Weights of a small CTC audio transcriber: 1.42M parameters, norm batchnorm.
Rows from block 6, named by matrix and row number. Rows with one number belong to one channel. Each number is 200 + 20 x the weight over its row's rms, rounded and kept within 0 to 999. All counts start at 0.
# filt: filter width-3 conv, dilation 2 (model.blocks.6.filt.weight, 128x128x3), inputs 48-59, a 3 kernel for each
# gate: gate width-3 conv, dilation 2 (model.blocks.6.gate.weight, 128x128x3), inputs 48-59, a 3 kernel for each
filt.40,184,211,202,188,198,195,165,198,196,191,166,183,222,193,212,203,198,193,202,211,219,203,191,176,213,196,198,142,210,223,268,169,151,185,211,221
gate.40,184,198,177,191,155,163,189,202,208,205,173,188,216,198,188,200,200,180,206,211,196,219,247,256,227,235,203,183,208,214,201,196,226,190,209,188
filt.41,204,200,204,182,180,185,190,233,188,171,185,209,197,192,220,212,212,179,205,198,178,207,221,208,195,203,214,190,222,203,218,181,202,212,230,204
gate.41,206,215,218,206,217,218,220,231,228,185,182,186,212,198,198,211,218,214,199,195,198,213,182,189,205,187,195,208,218,242,212,178,203,181,196,174
filt.42,227,198,174,199,220,218,193,212,228,190,200,194,250,193,172,196,207,207,210,213,216,242,196,174,266,187,153,196,202,206,206,200,190,165,203,225
gate.42,194,188,167,193,199,178,216,197,225,211,216,210,230,235,194,222,178,210,187,197,200,239,218,200,218,217,171,224,185,208,196,194,217,185,212,208
filt.43,198,208,193,211,189,169,233,198,185,214,201,175,177,224,206,198,215,192,197,211,197,187,212,226,191,222,204,246,180,169,136,234,205,209,178,182
gate.43,196,189,198,180,173,155,201,230,210,193,175,149,200,188,196,205,202,185,236,210,204,205,228,238,227,212,214,178,230,208,217,226,230,202,221,197
filt.44,247,194,164,222,217,196,184,208,198,157,161,165,217,206,207,185,194,194,239,195,178,163,170,170,212,201,183,210,200,195,175,193,169,184,220,239
gate.44,243,189,145,189,184,209,208,202,211,179,185,193,193,192,183,236,206,220,232,208,147,215,221,219,218,205,167,230,188,208,202,231,198,181,194,224
filt.45,217,198,201,231,230,210,201,215,188,224,227,195,201,218,233,195,205,204,202,169,173,193,188,192,209,201,216,198,186,167,196,215,231,203,207,202
gate.45,219,223,202,190,207,221,209,241,207,156,189,199,203,204,223,192,199,256,210,209,209,203,211,205,205,183,185,205,229,214,209,186,220,204,184,168
filt.46,200,196,193,198,203,188,187,190,189,231,208,198,208,205,207,194,195,208,191,205,214,196,209,222,205,229,234,199,193,196,196,184,187,219,259,236
gate.46,187,196,205,184,166,165,215,211,233,225,240,242,193,200,197,204,195,205,184,211,213,214,228,228,197,176,175,213,224,246,209,211,192,226,191,175
filt.47,223,207,216,173,214,196,192,204,192,173,182,188,222,189,189,151,198,169,197,194,203,222,168,161,220,197,207,190,203,199,205,189,168,209,226,246
gate.47,214,213,207,181,183,175,203,226,218,171,188,202,198,185,201,148,178,177,212,198,189,225,195,190,224,221,221,193,206,186,184,193,198,229,229,231
filt.48,220,201,193,188,178,202,177,183,184,197,206,223,209,197,204,187,199,206,222,224,203,185,181,185,247,175,162,194,229,201,203,169,204,201,191,192
gate.48,185,200,206,194,215,194,245,210,209,244,192,201,187,205,200,217,209,210,213,221,231,214,204,208,146,189,212,232,189,208,203,203,195,182,204,216
filt.49,212,201,186,202,213,175,230,219,191,226,213,163,182,190,223,186,196,173,198,197,208,188,190,204,162,172,189,216,202,179,158,186,211,203,200,224
gate.49,221,217,210,219,223,177,224,215,200,207,183,164,214,208,206,219,237,179,202,196,201,203,197,193,209,197,184,190,194,190,224,211,213,173,161,181
filt.50,196,194,196,192,188,182,195,172,162,188,187,207,211,233,224,203,205,200,191,225,235,191,234,209,159,134,134,202,192,204,203,173,173,190,154,171
gate.50,207,178,189,201,186,201,208,217,240,149,153,185,194,187,176,218,250,232,198,179,203,173,200,205,202,193,209,207,202,209,217,227,214,193,195,185
filt.51,233,216,209,197,220,227,187,197,208,172,187,207,221,179,195,191,204,214,224,257,244,194,135,155,210,146,141,190,200,197,206,208,198,192,211,181
gate.51,196,227,238,211,205,203,221,205,202,201,178,184,184,206,184,214,200,216,188,154,176,204,240,233,155,255,270,196,190,198,222,225,210,213,200,179
filt.52,191,196,199,170,161,167,210,170,187,191,168,178,184,207,185,188,202,185,207,218,212,205,185,193,189,197,195,227,173,229,195,222,169,202,200,209
gate.52,209,188,206,151,187,189,227,177,212,168,198,188,174,208,175,181,175,195,201,209,203,205,216,217,177,218,196,225,158,240,206,239,187,212,194,216
filt.53,224,262,272,201,201,188,223,220,203,195,193,174,203,206,224,195,183,158,208,229,231,183,154,155,177,165,177,191,209,204,187,200,208,209,218,211
gate.53,191,193,194,189,168,186,214,214,210,192,178,180,186,160,181,200,202,196,192,221,204,242,248,258,207,190,192,200,203,206,197,216,204,233,244,234
filt.54,201,214,188,195,205,203,199,208,210,170,188,216,198,177,225,188,173,202,188,191,179,185,164,189,190,181,214,205,204,198,213,208,205,227,233,197
gate.54,198,192,205,206,223,221,205,226,233,224,262,261,191,179,221,227,221,239,210,195,191,225,250,224,185,178,195,196,213,187,206,184,202,211,199,176
filt.55,181,204,190,218,258,222,195,209,218,218,200,187,180,167,176,201,193,183,221,194,205,190,162,157,217,198,187,190,211,201,196,178,195,169,180,201
gate.55,199,173,173,205,199,214,222,202,215,192,225,248,201,208,205,185,216,220,187,190,194,183,197,201,202,221,195,200,192,206,214,217,214,198,181,172
filt.56,173,166,192,217,214,222,188,214,200,185,235,235,186,209,225,242,225,242,176,195,232,190,219,219,205,200,202,185,196,170,206,196,216,189,172,167
gate.56,215,185,196,164,208,205,209,203,217,196,198,177,206,189,185,214,202,175,265,199,174,250,222,180,210,226,204,208,175,219,217,218,184,161,206,239
filt.57,178,192,203,208,237,217,206,206,211,195,195,180,208,194,186,232,217,198,203,209,228,231,172,170,180,169,155,197,194,218,194,208,193,179,196,219
gate.57,193,214,234,192,186,207,190,196,212,161,124,152,225,226,220,200,174,171,165,177,206,222,247,207,244,244,206,189,204,227,214,203,218,208,211,214
filt.58,188,214,185,196,226,238,192,202,246,214,228,255,212,206,176,186,204,226,180,180,182,235,212,204,214,216,186,195,202,219,231,188,202,190,193,170
gate.58,208,189,237,207,190,184,215,221,191,179,206,193,179,188,204,212,192,180,206,189,211,202,218,233,189,192,240,205,222,211,190,218,199,192,182,186
filt.59,200,189,175,199,201,214,212,169,202,210,213,214,185,228,204,173,204,233,185,208,186,169,167,167,164,196,181,203,157,162,199,235,189,202,177,202
gate.59,179,200,213,226,197,179,223,213,217,192,166,167,190,180,187,220,192,200,183,203,202,219,199,196,199,176,179,207,214,236,226,209,198,170,205,192
filt.60,213,205,207,251,226,222,237,206,189,249,196,203,183,202,170,203,225,195,171,164,200,164,151,156,160,191,209,244,218,206,197,224,186,207,193,201
gate.60,189,182,188,202,190,207,206,212,184,208,220,229,202,197,214,225,223,217,202,209,206,219,237,213,206,196,195,207,216,194,205,196,230,180,159,164
filt.61,211,166,153,203,190,193,201,203,206,194,174,173,209,219,220,206,237,225,205,161,161,208,214,211,208,204,203,204,191,174,195,205,200,208,210,210
gate.61,207,210,224,160,146,162,204,212,216,193,193,201,185,163,167,194,197,208,225,262,259,217,206,221,207,229,239,216,207,198,209,205,202,217,234,226
filt.62,184,223,183,183,196,196,175,220,204,223,212,234,247,192,215,213,211,191,205,211,202,237,197,195,212,187,204,167,241,192,233,160,223,207,218,200
gate.62,212,192,213,231,196,184,244,208,214,214,231,197,144,208,177,217,206,210,197,208,201,187,212,243,211,216,221,220,178,228,181,262,209,207,189,184
filt.63,198,203,215,223,213,231,218,222,223,182,197,217,166,162,195,227,231,204,199,176,146,205,208,203,178,192,208,207,206,223,205,232,192,206,201,191
gate.63,209,187,193,224,219,211,220,228,238,198,209,224,218,223,181,232,231,214,194,175,240,230,218,188,240,216,192,212,219,212,214,213,204,191,204,198
filt.64,213,188,176,204,222,221,191,223,199,215,214,197,203,192,196,195,222,254,224,181,185,188,186,166,205,171,171,177,207,178,204,188,230,192,220,182
gate.64,155,194,250,208,217,202,221,209,201,210,199,179,183,196,198,263,215,192,181,207,232,211,198,186,163,202,213,212,196,231,204,214,211,186,163,161
filt.65,201,221,218,187,191,177,175,176,190,193,193,203,215,207,207,176,141,168,197,194,180,213,188,178,222,244,235,166,183,188,194,193,200,224,252,240
gate.65,193,194,178,161,185,196,185,200,227,176,207,229,201,195,185,220,218,215,222,204,186,221,224,216,186,194,177,198,196,202,202,194,191,204,190,185
filt.66,195,182,198,201,217,183,226,196,207,203,206,204,182,181,170,195,198,208,191,192,215,187,194,201,200,215,214,244,180,218,174,178,159,217,228,223
gate.66,208,207,204,173,196,194,227,208,206,189,179,173,183,197,192,247,233,224,222,215,227,186,196,180,191,203,185,255,215,218,191,222,208,220,194,176
filt.67,208,219,225,204,231,252,199,201,220,224,226,231,225,184,162,199,216,201,159,203,226,225,150,137,216,166,152,210,207,213,188,207,203,213,219,178
gate.67,213,195,206,213,219,201,216,200,245,166,195,200,163,196,224,206,184,200,179,182,147,200,217,265,177,191,216,220,185,234,216,229,186,240,225,199
filt.68,205,172,145,231,214,228,182,188,183,187,175,173,224,222,226,196,203,227,190,168,179,180,191,188,179,182,162,186,196,186,187,191,192,223,214,208
gate.68,165,206,226,249,185,190,248,247,221,181,192,188,180,176,174,192,186,209,157,200,211,178,214,220,165,213,233,207,230,208,219,204,191,193,195,178
filt.69,196,180,231,197,199,200,212,168,202,200,205,198,169,182,176,187,197,185,160,180,190,222,223,200,186,255,201,222,154,234,179,273,189,204,173,186
gate.69,201,208,202,208,199,216,198,216,189,185,190,159,212,209,199,198,191,227,220,194,217,206,196,195,213,185,204,183,211,207,212,191,211,160,209,211
filt.70,163,202,209,210,220,212,221,198,229,209,179,164,194,200,178,232,220,214,192,206,215,213,192,203,191,205,189,209,212,270,244,190,174,183,198,197
gate.70,195,188,193,196,191,134,205,217,214,205,187,158,180,191,186,203,199,181,206,199,193,175,202,228,168,190,208,207,206,232,179,205,185,196,202,209
filt.71,193,177,177,207,178,211,191,169,200,174,178,232,209,225,181,165,184,209,172,186,187,209,216,206,213,207,186,193,163,207,196,224,178,212,202,219
gate.71,238,215,207,193,192,159,225,211,194,173,191,161,205,215,212,203,183,153,204,195,196,189,200,212,192,203,213,218,173,182,176,215,207,210,211,231
filt.72,193,193,190,187,194,203,176,174,208,151,155,187,222,232,216,210,194,194,176,167,142,209,230,235,208,235,213,198,195,248,217,198,182,208,226,223
gate.72,223,179,192,194,227,230,228,228,236,200,219,192,185,200,194,235,197,213,215,175,166,232,209,209,210,175,178,206,178,226,215,247,202,198,208,234
filt.73,184,197,191,195,163,185,202,207,213,192,202,230,199,151,161,230,214,206,194,268,260,221,207,186,204,159,156,208,205,211,207,228,210,229,214,202
gate.73,216,210,192,195,177,214,167,176,183,200,184,219,204,188,203,203,203,230,255,289,231,171,169,207,208,151,170,207,212,217,199,212,211,210,233,229
filt.74,185,173,159,223,238,211,200,241,212,209,254,195,171,163,198,221,217,206,192,173,199,209,217,227,188,164,186,183,226,149,189,174,235,183,158,171
gate.74,173,196,229,180,213,230,222,221,206,214,214,189,193,174,184,207,199,221,208,201,198,256,219,178,195,207,217,176,196,218,219,215,187,168,202,214
filt.75,195,206,208,205,224,170,217,187,203,186,188,177,193,205,218,234,196,214,206,228,212,182,159,235,175,191,225,209,174,234,203,218,180,186,207,185
gate.75,184,209,255,169,200,185,226,202,195,216,173,132,214,228,209,211,211,164,197,196,228,250,214,159,219,215,188,194,197,222,201,204,210,164,165,207
filt.76,207,192,186,196,203,185,181,212,200,209,208,187,249,206,185,198,212,185,219,198,206,219,210,199,220,189,171,170,214,163,246,176,198,173,193,198
gate.76,193,194,223,186,219,265,213,223,233,179,190,197,222,206,198,203,223,212,203,182,180,191,173,159,209,188,180,200,209,236,216,187,166,208,220,181
filt.77,201,245,234,202,185,184,186,193,185,201,203,193,196,191,204,209,211,215,193,225,228,218,224,224,216,191,189,193,220,214,208,203,201,194,165,168
gate.77,172,178,212,192,184,182,191,204,207,191,190,197,188,173,167,219,203,201,219,208,207,187,149,175,180,227,229,199,193,223,196,206,205,202,274,234
filt.78,206,205,172,207,193,151,175,205,178,179,184,173,196,199,203,176,185,169,196,201,192,177,208,216,216,222,212,172,192,143,200,168,228,195,218,232
gate.78,222,236,228,214,238,215,220,228,225,197,196,181,193,217,212,241,222,208,198,190,186,218,212,210,215,209,200,202,219,216,216,201,214,164,185,192
filt.79,198,186,197,235,199,183,201,185,196,223,229,212,198,228,212,218,188,168,190,196,215,194,206,208,205,201,205,208,152,176,197,221,197,203,209,221
gate.79,180,186,187,175,173,198,200,201,240,201,206,194,229,229,178,177,196,178,188,188,193,215,209,169,208,201,135,188,199,219,203,195,169,204,214,202
filt.80,208,215,188,225,199,233,218,188,199,200,159,218,200,233,201,203,203,229,207,189,181,219,227,229,207,213,204,220,193,199,200,242,204,188,161,172
gate.80,192,204,194,239,220,187,169,201,212,222,218,198,218,206,216,208,204,180,183,183,177,191,199,208,227,215,223,164,213,171,210,176,227,188,213,204
filt.81,207,192,212,186,208,224,175,209,206,183,195,253,182,175,202,177,197,218,181,160,197,216,226,193,241,250,231,172,189,198,238,178,188,229,220,209
gate.81,192,197,198,230,192,174,227,237,217,202,181,162,208,207,180,211,193,189,182,181,208,208,235,222,236,236,235,188,204,201,212,212,244,184,203,196
filt.82,201,176,193,181,186,187,214,184,218,184,184,201,203,175,136,162,202,188,200,211,197,206,215,221,204,212,207,197,166,234,192,229,146,228,229,230
gate.82,266,193,196,191,187,210,181,187,212,162,212,206,213,221,187,162,196,217,204,201,197,207,233,211,212,217,186,221,167,198,169,269,193,190,178,204
filt.83,197,211,195,216,222,222,156,208,212,199,212,234,227,199,207,162,190,195,182,175,181,202,204,192,234,217,210,145,217,192,207,167,224,214,223,202
gate.83,180,171,164,165,202,166,216,219,230,205,192,176,193,194,178,187,198,202,204,189,198,191,203,210,188,187,194,177,183,206,214,178,199,217,222,203
filt.84,218,180,211,188,200,194,218,160,169,199,180,177,166,216,204,177,185,196,205,212,210,178,187,200,191,215,212,236,140,208,187,235,181,221,211,223
gate.84,191,179,188,194,167,159,210,192,199,213,237,201,161,179,174,203,202,203,192,200,183,175,219,242,190,214,216,191,185,239,217,201,177,178,179,177
filt.85,199,200,219,190,198,229,198,190,224,208,233,253,210,196,170,222,193,245,200,223,213,188,182,171,167,177,131,194,203,229,225,202,191,228,209,158
gate.85,196,193,209,194,191,212,189,208,191,199,207,207,197,185,218,239,222,215,212,197,203,212,200,198,201,171,218,198,219,204,204,222,214,182,182,172
filt.86,158,199,197,208,227,231,192,234,218,184,214,196,210,166,182,203,226,238,184,199,201,236,204,190,221,218,227,193,244,211,209,171,163,186,194,198
gate.86,189,221,217,185,191,214,211,233,239,187,210,242,185,186,205,251,218,233,213,212,207,233,208,211,197,187,195,184,223,215,252,184,201,177,192,179
filt.87,239,271,241,196,227,201,199,195,189,204,186,187,179,169,192,186,195,197,211,202,200,216,183,202,212,196,213,214,248,218,199,213,211,206,232,220
gate.87,224,221,223,187,177,194,195,203,214,169,181,190,198,177,157,183,197,192,185,194,196,206,223,221,195,220,222,227,225,229,217,192,200,231,229,198
filt.88,243,210,195,179,203,197,202,192,195,188,164,165,253,207,173,219,197,201,179,178,221,230,182,150,231,206,173,218,207,208,197,193,167,194,183,200
gate.88,178,171,209,204,190,195,219,222,233,188,185,180,189,218,200,192,172,172,180,164,189,191,233,223,170,220,226,191,181,205,213,243,197,198,200,209
filt.89,201,208,197,207,199,201,183,203,187,220,225,203,214,187,242,205,204,210,187,212,202,207,189,234,224,204,212,186,231,181,214,217,265,189,203,184
gate.89,194,201,180,160,194,217,210,209,199,191,185,180,195,194,202,185,186,225,225,223,214,206,192,183,221,200,199,189,195,226,186,207,219,253,232,202
filt.90,190,201,198,205,195,240,211,183,220,173,189,231,193,205,167,233,206,251,216,211,209,208,218,204,200,222,197,222,200,242,220,223,188,194,195,172
gate.90,214,207,178,208,215,204,188,196,179,223,215,219,216,193,211,211,210,200,203,189,195,207,190,184,213,204,218,195,197,116,187,195,240,200,199,208
filt.91,235,195,204,184,185,209,211,193,177,180,204,198,206,222,225,191,191,203,205,189,198,225,213,202,230,207,206,243,198,212,144,197,185,203,195,207
gate.91,257,218,209,193,182,201,215,225,223,134,171,173,209,188,186,162,204,207,216,228,200,213,208,228,237,220,202,221,211,231,184,210,211,190,197,200
filt.92,194,209,218,205,192,194,198,199,199,197,197,214,196,191,194,207,212,210,205,214,217,196,225,230,194,248,268,207,199,188,198,196,191,198,212,205
gate.92,210,216,234,173,113,142,183,178,185,180,187,197,210,206,195,223,204,193,204,225,229,211,198,182,216,220,206,192,212,223,226,196,192,190,197,195
filt.93,207,161,184,186,201,182,206,210,210,197,182,173,219,179,201,183,214,176,223,209,202,199,178,200,198,134,145,207,193,217,193,220,185,218,255,247
gate.93,225,203,183,182,228,230,188,212,235,178,207,201,203,192,172,211,191,209,232,162,158,232,209,186,247,229,179,201,207,224,197,209,218,158,209,229
filt.94,176,180,194,195,190,212,203,190,209,189,182,244,203,207,213,210,218,222,187,186,204,216,202,209,190,181,226,225,195,202,246,214,188,175,184,172
gate.94,210,205,202,229,217,221,227,195,189,217,198,203,203,217,224,214,210,211,193,188,167,201,198,215,174,211,210,209,184,190,222,255,226,164,177,198
filt.95,182,189,215,183,200,195,204,210,195,164,171,170,206,196,198,204,208,166,190,185,203,230,200,211,204,187,208,190,184,213,204,220,167,197,204,223
gate.95,197,198,201,200,211,210,202,208,221,202,231,225,215,201,199,260,208,194,214,218,190,225,222,198,228,206,166,199,206,223,204,186,216,195,192,191
filt.96,205,184,156,204,189,181,191,195,179,190,186,177,193,173,193,210,187,209,204,222,216,200,186,194,236,159,123,204,209,203,197,193,198,201,193,168
gate.96,188,182,200,184,190,211,225,228,254,148,186,198,204,203,201,209,203,207,213,213,204,245,257,239,195,164,151,185,195,226,227,212,199,207,184,193
filt.97,207,219,218,219,196,206,213,211,216,224,213,210,221,188,190,213,189,201,190,257,263,199,172,171,216,219,216,200,199,196,200,191,190,194,200,199
gate.97,187,192,196,201,205,220,197,214,228,179,206,197,214,166,158,189,201,212,177,221,210,232,200,212,212,169,156,200,221,233,212,213,219,188,214,227
filt.98,206,192,209,219,230,208,213,176,180,205,207,185,163,215,170,228,193,187,189,185,230,201,192,167,192,207,180,212,183,214,187,238,216,202,196,225
gate.98,191,209,204,214,193,230,221,202,236,182,211,212,202,229,218,206,216,239,187,207,169,199,231,211,188,231,204,210,206,230,199,215,207,201,197,189
filt.99,202,223,218,182,199,204,192,189,204,211,204,201,214,221,225,196,169,190,165,172,173,185,148,160,213,214,216,202,203,215,195,190,184,197,250,232
gate.99,203,219,228,191,202,203,210,224,227,191,202,198,210,198,210,217,223,216,193,196,192,209,223,238,221,248,249,197,205,205,211,219,214,194,172,159
filt.100,197,229,188,209,181,180,178,183,180,201,195,235,231,224,223,174,203,230,213,222,223,210,222,215,221,213,199,183,221,165,210,181,250,179,192,190
gate.100,209,195,175,206,212,215,218,217,225,208,203,193,202,188,170,181,201,232,202,191,174,228,212,221,226,214,192,187,191,199,219,217,198,181,212,223
filt.101,211,229,203,208,199,170,208,208,182,198,186,166,179,198,249,179,202,211,247,247,191,169,205,249,158,200,232,210,209,195,199,189,185,216,183,182
gate.101,185,204,229,203,223,207,209,233,221,179,182,194,158,180,234,224,230,211,217,172,140,199,211,246,173,218,268,197,217,215,207,207,201,222,219,193
filt.102,222,224,212,174,182,195,159,193,184,186,189,210,218,182,208,205,207,202,257,241,224,207,204,210,252,206,204,181,217,198,224,174,202,213,233,214
gate.102,192,185,205,203,227,224,202,223,203,202,199,174,220,212,197,210,223,222,222,206,225,211,189,204,179,174,193,186,190,206,236,212,185,177,197,218
filt.103,164,198,179,169,201,211,233,192,216,208,196,199,187,182,176,225,217,214,198,217,205,227,204,184,156,190,145,222,197,223,216,176,175,213,185,184
gate.103,182,213,203,194,185,166,186,191,210,185,181,184,228,220,213,201,183,189,168,192,193,202,209,236,212,232,212,173,199,233,260,188,216,234,239,213
filt.104,206,194,181,215,203,219,218,185,200,191,191,229,206,211,184,230,214,225,205,207,198,210,203,198,195,209,204,229,189,206,206,227,197,175,178,176
gate.104,197,192,165,219,197,156,204,194,174,212,208,178,192,183,207,210,192,189,201,195,195,219,227,230,215,210,212,188,205,132,197,189,258,186,204,211
filt.105,188,258,292,201,223,223,198,208,217,206,199,201,194,193,195,207,191,170,170,202,209,200,200,204,192,244,245,192,199,205,204,203,206,196,177,177
gate.105,177,193,213,181,156,149,188,194,207,186,189,193,198,194,181,228,202,206,192,225,240,200,183,189,199,203,204,179,200,218,208,199,198,215,201,203
filt.106,194,161,164,184,218,223,197,211,211,181,234,220,200,201,204,219,219,212,218,172,173,187,189,191,181,152,161,191,201,202,198,206,210,201,219,214
gate.106,174,201,213,212,202,207,223,222,216,173,203,218,174,205,225,229,203,193,162,156,160,200,219,216,158,214,211,218,216,226,206,199,186,178,170,162
filt.107,188,232,224,205,248,225,197,181,162,218,160,176,194,201,215,221,197,207,210,211,228,225,187,188,176,176,174,203,225,232,199,191,204,198,230,219
gate.107,172,175,167,181,160,188,208,184,229,200,193,228,221,221,208,195,187,214,166,193,162,177,191,202,169,178,164,198,194,218,204,214,192,180,195,168
filt.108,185,181,189,207,207,159,219,191,181,207,205,178,145,202,203,181,187,186,227,193,185,194,197,219,176,198,201,213,180,195,179,223,205,191,194,230
gate.108,188,192,219,220,204,182,210,236,204,181,208,167,198,204,196,234,208,181,198,205,190,205,193,230,203,169,209,205,225,225,202,208,214,136,170,201
filt.109,193,203,194,212,199,204,197,190,181,201,212,212,192,245,263,197,191,205,188,169,166,198,239,241,200,225,228,197,190,180,206,200,194,194,178,180
gate.109,196,173,167,158,182,192,184,191,215,199,247,226,225,215,185,190,200,201,175,154,147,239,224,216,226,241,221,201,200,197,202,199,204,187,191,188
filt.110,233,211,221,198,212,202,200,206,202,175,200,177,220,179,179,195,208,207,196,210,223,188,176,157,196,195,185,215,214,209,202,184,196,227,210,205
gate.110,169,180,196,195,193,212,202,217,248,200,202,213,193,199,193,191,210,200,213,224,211,206,169,164,188,153,143,202,217,244,221,221,202,186,204,205
filt.111,206,186,212,245,211,187,209,176,198,218,224,207,170,200,185,175,216,198,171,195,213,154,195,199,162,205,209,237,173,210,141,216,202,199,183,191
gate.111,167,191,208,216,205,199,227,231,198,231,192,170,194,182,217,217,194,206,178,177,212,232,209,225,205,186,228,208,244,206,221,179,181,173,190,184
filt.112,218,209,190,208,201,197,198,192,196,212,184,174,184,222,201,157,157,182,191,197,207,177,206,206,197,210,212,217,187,183,152,174,201,200,204,209
gate.112,187,192,195,169,181,222,221,213,220,198,182,212,216,206,186,224,207,220,195,198,217,234,242,207,214,206,189,209,193,236,215,238,180,213,204,181
filt.113,198,186,214,183,167,159,180,180,175,184,169,185,184,188,208,172,186,173,186,190,212,216,206,208,197,196,212,192,186,178,177,213,187,205,207,242
gate.113,198,194,230,205,198,205,218,192,201,193,194,189,198,201,181,232,200,180,194,203,221,229,209,189,217,197,209,196,183,229,184,240,194,196,184,208
filt.114,196,210,212,180,187,191,194,195,199,217,202,204,193,178,176,186,185,204,184,244,265,204,183,199,186,166,158,199,205,213,205,203,203,193,189,175
gate.114,198,179,185,221,208,205,226,210,202,205,219,199,197,205,195,205,204,195,174,195,185,196,193,208,203,177,175,208,202,233,206,227,207,242,226,226
filt.115,194,192,197,207,203,200,225,226,232,201,216,213,163,168,168,209,198,201,204,200,198,205,197,188,169,197,221,212,196,186,213,214,197,194,207,217
gate.115,195,188,213,208,211,212,204,213,201,188,221,209,207,190,202,176,179,148,149,162,165,210,183,190,216,206,211,208,213,222,221,210,202,166,175,156
filt.116,163,179,214,189,185,209,187,218,205,213,195,199,210,176,175,241,215,199,212,219,219,214,219,201,204,209,196,191,209,212,209,202,169,180,212,221
gate.116,188,205,217,226,207,234,216,211,211,199,193,220,189,193,195,229,205,234,196,195,203,215,210,209,189,193,202,209,202,209,211,211,213,159,189,173
filt.117,235,200,223,180,170,169,215,185,188,164,150,156,199,237,210,173,190,170,204,179,197,184,207,182,190,205,199,241,189,185,149,210,187,195,201,214
gate.117,229,211,207,226,232,207,203,235,222,191,205,197,211,188,190,194,208,177,194,189,190,205,210,200,238,207,212,190,218,190,210,216,205,177,186,215
filt.118,149,202,208,208,219,235,197,205,192,168,224,229,164,194,198,241,208,193,205,194,182,191,200,186,185,222,219,185,220,177,196,178,217,245,206,161
gate.118,235,215,162,196,193,176,176,195,223,168,207,193,213,194,146,219,204,235,192,202,194,209,213,192,231,210,170,218,202,200,206,196,199,205,216,234
filt.119,239,246,211,217,251,236,201,212,205,163,190,197,215,187,197,198,190,190,208,200,186,194,175,184,186,167,185,205,220,195,189,200,199,213,172,174
gate.119,196,195,192,187,204,201,208,201,217,163,186,197,194,202,193,192,190,198,162,166,170,214,237,232,191,170,172,197,207,206,226,226,220,235,201,212
filt.120,236,163,171,217,212,178,200,204,198,194,183,173,209,198,229,169,206,210,203,172,195,149,188,210,193,178,221,225,183,182,191,214,181,202,221,223
gate.120,226,237,213,210,177,172,211,175,226,208,180,196,175,195,177,179,169,190,199,230,205,186,214,222,209,246,224,221,197,215,216,216,183,192,173,194
filt.121,199,190,216,181,194,218,167,199,186,202,218,230,211,202,213,183,207,212,203,191,193,223,222,203,215,213,227,195,186,179,225,184,190,192,206,202
gate.121,213,202,184,190,170,175,203,204,182,194,186,185,197,189,207,209,217,219,208,198,202,198,226,232,220,220,223,207,202,191,189,235,252,196,198,205
filt.122,205,221,193,207,215,235,188,237,229,210,244,242,227,186,192,230,212,220,217,202,194,224,205,188,220,177,181,170,254,212,229,173,225,214,203,165
gate.122,219,198,222,208,193,198,237,201,215,183,197,200,170,203,180,176,186,206,175,210,213,188,236,245,185,217,222,234,184,221,196,238,184,201,180,185
filt.123,179,210,224,169,166,236,165,155,197,189,185,237,198,200,183,204,158,224,194,205,199,195,199,178,212,211,200,178,200,249,234,203,188,220,217,175
gate.123,228,232,218,234,232,197,226,224,202,229,197,168,192,205,211,235,242,193,214,205,200,174,177,188,198,192,202,234,215,179,193,219,213,221,194,202
filt.124,176,215,211,199,216,188,185,213,192,225,191,174,191,185,206,233,198,172,185,175,178,209,211,219,200,196,216,167,225,196,244,149,203,199,223,225
gate.124,211,194,224,240,213,218,212,226,230,202,210,199,187,192,180,161,184,185,179,182,204,168,191,183,188,205,216,198,179,205,189,216,154,201,204,204
filt.125,216,194,201,198,188,193,205,171,168,199,210,210,175,218,212,184,169,178,212,212,211,171,193,192,196,190,186,215,172,165,165,215,220,222,192,188
gate.125,194,188,225,167,180,221,209,179,227,151,168,200,219,220,187,189,170,186,215,198,201,214,225,204,219,217,192,202,157,267,217,227,171,217,221,189
filt.126,236,170,180,179,203,220,188,188,178,198,224,233,218,199,197,180,222,230,245,194,174,186,220,231,179,216,241,202,192,177,198,200,211,167,173,174
gate.126,176,220,203,196,190,184,207,217,245,193,171,161,234,191,147,222,179,202,168,202,202,226,207,177,211,219,187,188,189,237,232,214,198,187,187,216
filt.127,214,214,196,208,201,215,197,206,208,199,205,209,223,189,172,174,207,189,165,219,234,228,173,181,217,210,206,217,206,167,200,197,200,214,230,215
gate.127,201,219,241,196,199,188,208,175,213,186,185,183,168,204,214,244,180,199,230,206,191,211,180,192,198,209,209,200,185,242,197,212,209,206,219,224